config = dict(
    model='image-text matching model',
    dataset='views of escape-time and Newton fractals',
    train_examples=145000,
    image_size=64,
    crop_scale_min=1,
    horizontal_flip=True,
    encoder_arch='vit',
    encoder_norm='layernorm_no_bias',
    encoder_norm_position='pre',
    encoder_activation='gelu_tanh',
    encoder_mlp_ratio=3,
    encoder_head_dim=64,
    encoder_fused_qkv=False,
    encoder_bias='all',
    encoder_qk_norm=False,
    encoder_layer_scale_init=0.1,
    encoder_parallel_block=False,
    encoder_inner_norm=False,
    encoder_patch_size=[8, 8],
    encoder_conv_stem=True,
    encoder_layers=12,
    encoder_width=256,
    encoder_positions='learned',
    fusion='cross_attention',
    tokenizer='word',
    vocab_size=29,
    fusion_encoder_width=384,
    fusion_encoder_layers=8,
    fusion_encoder_norm='layernorm',
    fusion_encoder_norm_position='pre',
    fusion_encoder_activation='gelu',
    fusion_encoder_mlp_ratio=6,
    fusion_encoder_head_dim=16,
    fusion_encoder_fused_qkv=False,
    fusion_encoder_bias='all',
    fusion_encoder_qk_norm=False,
    fusion_encoder_parallel_block=False,
    fusion_encoder_inner_norm=False,
    fusion_encoder_drop_path=0.1,
    fusion_encoder_positions='learned',
    fusion_encoder_cross_attention_every=1,
    init='torch_default',
    residual_init='zero_last',
    optimizer='normuon',
    muon_scale='match_rms_adamw',
    lr=0.0078,
    momentum=0.95,
    nesterov=True,
    orthogonalizer='newton_schulz_5',
    adamw_lr_other_params=0.0013,
    grad_clip=0.5,
    steps=9200,
    batch_size=128,
    epochs=8.1,
    lr_schedule='cosine',
    final_lr_fraction=0.1,
    warmup_steps=460,
    weight_decay=0.08,
    adamw_weight_decay_other_params=0.05,
)
Rows from block 7 of the image encoder of a small image-text matching model, named by matrix and row number. Rows with one number belong to one neuron. Each number is 500 + 40 x the weight over its row's rms, rounded and kept within 0 to 999. All counts start at 0. Numbers have three digits each.
After each neuron's rows are labels from the 100 images, of 14976, where the neuron reaches its highest value: "top examples" is what is common among them. Only what is clearly more common there than usual is listed. The data: views of escape-time and Newton fractals. In brackets: how many of the 100, against the usual share in percent.
# fc1: MLP up (encoder.blocks.7.mlp.fc1.weight, 768x256), inputs 86-171
# fc2: MLP down (encoder.blocks.7.mlp.fc2.weight, 256x768, transposed), outputs 86-171

fc1.87:487509497600433473510520443475479425533456478501537520519506506537543452493403501463489472544452431549510599477507494513475489523463490511588477447484532509598488440545528546588439447537505447546534492450453506534466485515498471528565506555572551563520513472
fc2.87:464486527466507566508470529474499416456516530515488507473492491575507413494470510385536464477497482574515421561488450506448507497413426454508429500498435550572516520456432445466470471465501442531470520586452461445428486517502516499451541466506485482507487482
top examples: warm (86 vs 14.4); cubic Julia set (30 vs 11.1)

fc1.496:508463450539505521501427508468503513510520484415447512581466579502553564518462534508520482524476558533455580552530457526476524590558529434470504524540451556523473568456474542503509497533556559488431518540520479460423522421459460531413512460459434513493498437
fc2.496:472510504491541546529471499460472476531445444547474488515499516521537537452485483563424500536533509498498545518506478508542462505542510488462508503465512448407493466520486501521561501465448501477493463437454517510448462492530429567474505564542464533472518503
top examples: grey (100 vs 14.4); tricorn (47 vs 11.1)

fc1.78:514505511561500568467479524492462430518440551497433517456546519519451522496475533505554481466492560544501529465470474519457489438494439477537532463522518559491568570503422575469531449536503530514518497503478483607487538508526570473492466466493476474523460512
fc2.78:532509476489519425505463494476536547459489531470501472491528597453483581478457471508452548439438482464521520569552526471507488504486491500546562544456477536511462464518574557535482456531572562580472470512518538571535507480546526529530493539528568508509449436
top examples: warm (85 vs 14.4)

fc1.662:470495521484514463473481471505428454523592524494467493536514504503523514540517560543444564445506535525552523466500501500473604443483506465542528554516512434468540478450483435556541524458515454511466493498508445513460472478501515578528506500519458535447453456
fc2.662:537506504501535519574478436580485499531447476485541498497524602450489487524523467463582478459428444540511488487522517456451471576544502529453501510462536484443536457522514516555465474485489449442578449561482529479528482510519539549440500523549513469558509499
top examples: cool (90 vs 14.1); Newton basins of three roots (28 vs 11.1)

fc1.624:491519483461495512487477409487537541598519526523499473461472511475437464489482550476576498462473524422499524482594522551484473558458505513547468521534497472445548546519499533542545459451490506484546475475533529515527501480507501460424477571472482471514480580
fc2.624:522477479527468487539490476511473406508518481524451524459519558495486515456442463541532487503541508530413495413498460497459456538610520463524600421524470575578517524539495504463496557573491514498531507430393557522540525469526570487486461449482579528490479508
top examples: dark (100 vs 14.4)

fc1.389:475464502528535501531563505495520466552446540486558551503503517464401486460562518475577505503523449501496524504535458451456467440511466472521531515507463520493535540529492584442485458435553547520500561468459504433485510497471562547436457550511488445509443524
fc2.389:477489583508519555513508460529461555486521531504526528510511548443492502497466496468537611464490486435492493533471504411543465485486568493495598553492552471507475476447514555554500429470515429499514512526489552502460480490579526484472489516538466489581510538
top examples: warm (96 vs 14.4); cubic Julia set (33 vs 11.1); Julia set (27 vs 9.9)

fc1.509:580521559535443483414438494478554489462496522429524451490471432505493507540507527474434494519513515463484398485456598526555557617438518533446511472525484424455495452533532476485503549480559533500520500510459461589547501460547516488428428526473494478513450453
fc2.509:547526445478479500459461536512533432533495521529481530444527553516425517481573462482513529524535477543482476489466455503481467426510473539502478507521517435543505518571517493475534516550526478451487491396454476531495513515470413529506546434456563505447544536
top examples: grey (33 vs 14.4)

fc1.693:517448543494493480516536434516445591479573522468375525536418475489506548552480570514529481569557517524519451493467598489451513522443503552433478489548515500517502435430494432538545511451499525476596510507502504462461498541491446534490510494513516465485481473
fc2.693:438521467505409473544501506551518492488495460600576485557507513509474503485503421485506466528510493543521480480489490492474451474435526528480559484495485521489454484502541519530476546501517494450443488455511512531496567508477499539485466460484466514603585497
top examples: pastel (62 vs 14.2); vivid (37 vs 14.4); burning ship (27 vs 9)

fc1.580:492423525530525515429453523506478487501534436547463432486548581467412504560473478498510478540530537461461543496527554543567424446465471452487462527528551492476540504539499519508490456564428529420497498522475570530519491515498459401617494572487507543515457558
fc2.580:540493522511514427495514412511511483509497417499507525425515466528551459489462481554468503435542524490479521475526485413509493500527563554454497459538449457524466541538541483610491465453511533532474435533421438522476457497499405481585557482462461486465424467
top examples: pastel (75 vs 14.2)

fc1.189:487472496515521465520428507448567493488562567506431577462527511474510405495460540489420552549463578584497520446580437540528543486467515498488574483504534490502487515515561477562421547508484451491556529492530525491440521542473472478486486563541411479517494538
fc2.189:500434466494362565477500478465440502521459468473520542443512516474513477555588456437504559500536532476522555526535498473395432521531485480505533457542449484439477518482463517507502450485470430476455439496456522502551510518541472476468513497451605492506548493
top examples: warm (55 vs 14.4); earthy (45 vs 14.2); cubic Julia set (40 vs 11.1)

fc1.548:457552522436533535436481507514467507535537459495495436513499489489536488535425491495465525408491495459486505461443537470439458572512542447391529496464571532423596513508487504510517505478438477517589538510487520587538494523470458534442455571521557521480487480
fc2.548:421503520545535507560522507417498508522484470446524535504489491474546487514462551465487538458498469512461483485511443501476529495456488511535475500476472511503544513471480442568499538485507420517424473511493503504450495602530550526525472513507478515470542518
top examples: pastel (99 vs 14.2)

fc1.615:428490558536477493559504537483512536538534534530499445527379517489423499535503519464506523521526546535498475448550484479516480542553471551428512481518578460558480467502424457485454546466516540525495495439479552468488547553430552585488575523504587533475484498
fc2.615:538571531464468493468466508481503527521485484477520482523551501472526484534479508529465480463445507455467484492551528563539486439487523541476509544523476514455527502461465492472460559484514483518410514496513425512537487512480531638493447514547500425477478436
top examples: tricorn (53 vs 11.1); cool (51 vs 14.1); Mandelbrot set (32 vs 12.1)

fc1.708:506479526515439544530483501504474519587506488604509514451499492445506443504439508483588510475519480507471522538531536508469479473543515452496604445547550530506476522534447516467511493493508491491479497512416534498523498541532534525528442518459505474477525507
fc2.708:457501457464517475490540466422529558580465518530471533495514497481538541519453512424442507511489541501450492456534520584548503489529496491514493532497528426660510525551532454493507536477493539507442520455485443473444543545519495493455499481455466478475481479
top examples: grey (88 vs 14.4); tricorn (34 vs 11.1); burning ship (27 vs 9)

fc1.303:505466510505497481538502580540480442541507452516442485539495516565490440542525508440486488493572518504549584461571453417543561523453506440454588491505439467525526501520597523473487543514518460578569522469489450493513507486456511494562493522561512519480505470
fc2.303:543540451557530463473524522570506526456473544476579475507494456516453570519471526482481542433514526445492487405484553557438524562491486530478405490520555521491519465554473537481561502509529472495406435457497514487463453422438516430483495497476491494554594490
top examples: pastel (71 vs 14.2); Julia set (28 vs 9.9)

fc1.259:486453450471519559501618429474504467509530536522574447582464521556425427447504485465547482526522454511516512529448473507512478484564478502466527479495416474508481483570542575488466522496527522522495451499484563486552552563461400532494495496559464499461546590
fc2.259:451481542438500441477472504526518450496517506494487458450605481458519539438464425499411507523478550500515540489439490525559481472460491476525529519504508492504475472440512480478523537465571434495409537497539462497497455426504542521528468598542441506515502422
top examples: tricorn (35 vs 11.1); Mandelbrot set (35 vs 12.1); burning ship (29 vs 9)

fc1.193:504520491496550487462490503525546490483525431495631408556452470485554510572565505540579473536517500490518491532491474489525467448520539463461503509464501536501455478514457532450489489483498443542404488496481516499545584527531576565539477457465497561487503487
fc2.193:504447480490416524489497485472521531522496497540510485561574480461467540466457462505494467473497543573507453492474455497559517547489396551446522444526511522504500494454508496464466567487534529508475392538519546446496478458426484518535504494525506523453473460
top examples: tricorn (58 vs 11.1); warm (38 vs 14.4)

fc1.657:538507439529569468550463506434518444499489445570572485537587484435466521551479468470495438541457484486523509517404476534453530495506537511561502491470503582487585519526535436485525513459418566514484559455516503485491559492518514644476562571448459489470499467
fc2.657:481481484439462452565499476595449544468434533567494511491491497491448474503498552430513396547544440424450508457523463494503445529503522506488490487475430472509455560471467498417519423568464448450525455511442460481564502482480442571471432506552556538498448561
top examples: vivid (88 vs 14.4); cubic Julia set (33 vs 11.1); Julia set (25 vs 9.9)

fc1.560:550548504480546453467551498533525463474543427522519532612548537458509419489509531557517458466493487597501475496509531538548474558482508442461532480453495531432506458485482470524457506489497483561574448440475550483542513495546506465594542534465548527558502512
fc2.560:483550529555513466469451483528449438590472506482495451494490528602487442525477495508492499522506493531500446568454419502463544496446534494500483515541494548518538537507491469588562468520526458565448534538486462485436504539499465494448428479506448437502462474
top examples: vivid (73 vs 14.4); Newton basins of three roots (37 vs 11.1)

fc1.670:478488450480469511564502523532586510498486542497518521511526496569510442521492530506520509480480483572511480457555466505477483520473472504516484514500485493499489522447468601531504580531482523491493550481517544468444559466517432561543526505437503497524491433
fc2.670:485529550555496536535524522588523497479528460467534542570451515477560486504466577563500497486477504522536512473420502503577559521532473538476548467495475570491443454544542532525527480501517425498506492499537489575503547500472551507439492532484504506481538555
top examples: pastel (64 vs 14.2); burning ship (58 vs 9)

fc1.480:512506412508433527556469551479530503595521483485560438523552516557405470545468559414541480513513488451482521528478490499478518453522460506492506557477479576526531503538485527524529444454523503447528485508444552516503511497508496582496481517566514534534495470
fc2.480:523495553506464541566510459494436418512535518474514449588506519464544515529502451463492508489440537550434526560549548547463531471484510516495497511551578526537490561492483568505474475523592503573465490495475494533493462476553521494535545509469510496439485559
top examples: grey (67 vs 14.4); Julia set (25 vs 9.9)

fc1.626:501505517498504542485504435466583501503459515475514521482519472503532534491524530531538473499465474480467466506547512510506496487562464544478536569494502530504503479523412541453468459546479533508486478514547545451476461549520491573486481493487511522466376570
fc2.626:491512555409513518492515572495547578509535532441507478515513472502493507561562476528482559454538472567552524486493445481463457550566565568532535475478504497508452503432556482427470532460494546475476531473406520515448530456514475578539472453574444461460452364
top examples: cool (58 vs 14.1); vivid (42 vs 14.4); tricorn (27 vs 11.1)

fc1.520:438489535458545457471454477420459511406473523460484460425433480482498491519505483486466533510552439497449537529534485597495465551481460495424519493527449460473477489552575515430525463509518471473383562520483458485504490465519530525537505425498548578515457443
fc2.520:567544449441550519505492549514463561530521490469536495523556508519555492480528457552481470539486520466491539480443513419527508526471469502473509519567448504522531519499616499454452479527426458501572524455458531478523539585498506520468511525475507499427571523
top examples: tricorn (57 vs 11.1); cool (32 vs 14.1)

fc1.106:485441538485563451481583508450518543464507496440533462490475561454462526564428436503586543509435456495505536472460465441547496535549548519483495503496577485504556547490475387480448487452519437563496526520477465518516511553549532528519512568522471572518492492
fc2.106:529538549487524508518484533513539549470489468583495531492560543459530551508434513493477470487496517452442469465569510476486456529536429510432538522471415516474518518491475443516571456544551460514519513507455525472541491587490479568611515495459508434509464514
top examples: pastel (92 vs 14.2); sine Julia set (33 vs 10.2)

fc1.89:474536469568459450488449459514414487452525502443564486514521444504465458540519502507489573489591526533494561564528461567518497519485577460476546472480501502535493537489569565476454498513494525507534595492435487455524399488500458514534470484406500493565517513
fc2.89:582533522498481520434493445486512554478492489465491422518557480493432461454452547571498521523515447450527546537512507545535542511426521535522516499506502457539468565442467445542501449520565547503456409487470512474510585509494529512490487551488453486502516486
top examples: cool (100 vs 14.1); Newton basins of five roots (33 vs 12.9)

fc1.88:512471475541449512505429431526498544502472506502543518456466544489419572555502514509529558406440495488470577450541517424502512442480453517501479508461447443483547419416458470501518498500514486557441519470501531464511523488477473512417527540535425542525463584
fc2.88:466474491492448579520515440563476402475567481475436521521428456515484545514491440550523513489559431521527524481483540508540620607524448526498510449482528548497503516514557471528481466454493519572541545397484497522504526500527467531522458537476550456531519525
top examples: dark (99 vs 14.4)

fc1.443:530508580596511540538485503466493496534563489480524471463531448529444528510520528473553503505465500458523471491537492464545523542530553534412513536506567457532460547488479550462441505491492499503522451452427493560522534475492463495490493516516499509447536442
fc2.443:485433452540451452491509503473508537533459502527520517533454499581494520481458447443558539458500426450470561471535515499555495499529504563430458438480504485525507512490494538436452516535460448497440514494526512556411443535531382521504525526487483521475467496
top examples: warm (73 vs 14.4)